Weights of a small image captioner: 5.3 epochs.
Rows from block 5 of the image encoder of a small image captioner, named by matrix and row number. Rows with one number belong to one channel. Each number is 500 + 40 x the weight over its row's rms, rounded and kept within 0 to 999. All counts start at 0. Numbers have three digits each. After the name is the row's rms in percent of the matrix's.
After each channel's rows are labels from the 100 images, of 14976, where the channel reaches its highest value: "peak at" is the part of the image that holds the peak. Only what is clearly more common there than usual is listed. The data: drawn branching plants.
# convs0: first 3x3 conv (encoder.blocks.5.convs.0.weight, 112x112x3x3, standardized in use, each kernel summed), inputs 0-111
# convs1: second 3x3 conv (encoder.blocks.5.convs.1.weight, 112x112x3x3, standardized in use, transposed, each kernel summed), outputs 0-111

convs0.61 089:489493468563487471471546521516492477562464456462431496491521498535535479474524506507433563439501474516491507546467352464506516501445517536539461519514510452512493561546520476501487520499447479507463457530463505444507511508521558473502596498583399563564493461471521503567506480532471489512476511485555482528435512581493453555427533560510
convs1.61 110:444487486508585456488555504507524480544475528446485539448599501539528463460440485516489462492499514548552494538476439545560474489523481487449544512518523505465509499492553573469411491469502508467512459457465568457494475515472367505478468593494458455544489523547526521440440527486464503511546453464442483428455478469471472462516530553469
peak at: middle right

convs0.43 090:532485586517452508571467469504490469493508501462529516481517510528499506468459535498470520451472583510444506509519464465431442567431559528539521450522485556490533529530525497483538597579503595508539428513497465507449527483535458553530400483494484537435518481445517544473484480536470466511497500475508560474540498465490510482499512453367
convs1.43 100:456419575472453456492516519501501520462490539508511513472506560470496446435453474531519532505466493493477505486460456459514479451612525520511581555523517552488542479463498491571437479459486539477449601536485514555493509537501488569508519504548487491530490456502497519451515521502512516477522483625468582493614473490570491460565506518524
peak at: middle right

convs0.92 083:515540460541546578502570557434500443475457512480466501531473495496488476446503500491404555481489520495508508522507397514533471557552519529491522520504464514505466504521474553521496499502514507484523424478491490482497488529546538584500581493515542459434479511496532498465484440557515407473475515425562455569444491517446390571521526557473
convs1.92 109:506488505501562552613544460513481490493499479459543430481593566497531536463545553487479542527526475441571511563509474565513457520452534507508555460439509549539503581420532556470492487519505527491587537475484542462505490557453465512516478523482439510466533455523496523426496521481460444497521493465541531532437471541516510513399500511477
peak at: bottom centre

convs0.33 119:521486533495495554493482512499519511521502491510530574421533461481545440489452497535491435502525518471464484501507422481472466474489456474545493536518443475545468477495525482432584599517520536511523588507547571511489506437496464585468466568498505498460381547501435565486490537480489488491496503510502547558394564457485500497555491453484
convs1.33 117:584548458458530488455513519490462518495364519537486478455471549445476474544533502448512585530507538555485463477483459482470522510545475486438499545518522513493518458495515545533548524478531457499492546521439552523488485502485501588429528516473502484476453564472481556486521478532504517516477501475561589529442554511443498538527516362471
peak at: middle right

convs0.73 108:497466490492508576491516413483516463489426492507535493486469523571515488505501504470524527465522479508519499535551544503586481504453506489521573521528464463531475567559531571452398456497502521469529441463509440502497542547547524566524584519546519480500516551480468481435382509500544435439488453456529522545453474459454486493429547489504
convs1.73 093:491544496492544567557572622414469476518534551509530459554498478487521542485530532498461518541507477528580549468537491577491487519455499531509437500383507482600501489558471474498459395506486475462535487498471487483493541574463522512470476495501507528474479570550542520555469496430533486511503484479494488517572455490472555529527480492524
peak at: bottom centre

convs0.16 086:530500453518526556570563481542494523428504419408452497508460539524508563545543462511482527559493454465536478490508489512477395578451532535484477456485547460506423478497548511521580505537452516473488551539474572501557447486484458556471448531460436503508501478466520468503487501531523477447477521516572532438478448468488553488526564472532
convs1.16 104:539531507552529605545519503482514461488521492470499478555469556514599544505455547494534475491412437486503477463505526569512511472490497523532500488552479464532465517518535342486488459520489523487519484550459463515494525569499470560530454378497551552506479575469507514545489512496547521471481509514533531505577485496476448563474476504541
peak at: middle right; centre

convs0.59 077:423465489507559455474457474511533498496544494486468496504436586518454519384444536393500557484494501510526511546459522466481439549520443501521445446554538502491546540469478500529551499571506502497553483501504536473512487444486451573485495449482498509563455469503467509492475442588520442547530529528501481538488521567510534484551589493440
convs1.59 090:491491530515492404462537454538509471554494559512483517491548562445454448437437494573468501483494474487433436536423502486462535501580511532484590480517517531457485523489504501490501483510423510423440497465458521467513531522535441567493499456539506560541474463444498482527449462467478519456517519628512505440585490478498497479526512531489
peak at: middle right

convs0.72 087:513547535542497526474557439503471452568483509509576577454464539492558501470497410474496494523455504430449473493558498473522486396495571520516487515512493531547514520503516467501519554463460447482531600507491487495463480507498423570517502491513431521473506465523462563489461462569536432524505425450576544514499465462420525518527504518540
convs1.72 121:534507584525511551508600543466486522522494559494537542591467485460530428463480502519506444536520508460464488457472501481477461443468454540468457574515461489539501470523539436544476434422520513499542474532493473446418544490451437520509494454457520515417481509490475495513413435518515502496440434459501472465593514483460474526490463481526
peak at: middle right

convs0.56 083:537495472549491553493528519481470469497516473500474485499626456548514484469473570537507459490523492518509460528476456514397486531454506522500504461495586536481463471466520502476475457483417493541502492505478519438554519519525553470519460476513512449592447402586516527495476485564421531465537516500459497439452519522544564513421556550502
convs1.56 070:548484459481486500447454448389509493486530502470503492552492454470551515498439500534481547466515518472546533523493522504491486548452423477517502494485547511501525520454468507480478539508449598482502520500488520523484402478447462525477521535469525508558569507504525501497504499393517519464547464491442417537466450513421472529605460561400
peak at: middle right

convs0.88 089:500449492493476516559468420546540456521478552488476573407509477533485475497470464520494537515509476553503559560447466536492466514461516489527518520507421522533479517544553482421550466599424481541474445506506518458435558544510476441486566525551516563547479429554539476458535473447477447518469449513548472541486503450529485541477502558508
convs1.88 089:467564558449545548514484615498499523573531598431465506518513479559519497521513482440531511524530500508539505521521551476502530511505533439512521553451545471499491541537521443527490503452574463390447442473532466537427451485535516450451490475508479503566426499488539541457457549486495462509528549508507462433487496557516545445479496473522
peak at: bottom centre

convs0.52 086:479411527518467525541505419475505525509396525473471503442611495583516531456575517442462479514496502458557530512481545462479424449465490505558530547546470505442452501517546508516547481581534486476522495535475450510483497515503450497548486471523524463559517471544458559453461545475435477438533524513527505479460497484498500550583525471554
convs1.52 097:553462482538495491525554505557492527443526518433547548545499452546528589581465563455515541592530479511531479506564498524572447483481577449481517536457497565483445478518531485489461579519448481519505496540500518576517513525476501441535518547459501584550528542489541480552554556489459516503547527499546491584552473518525555502496492498503
peak at: centre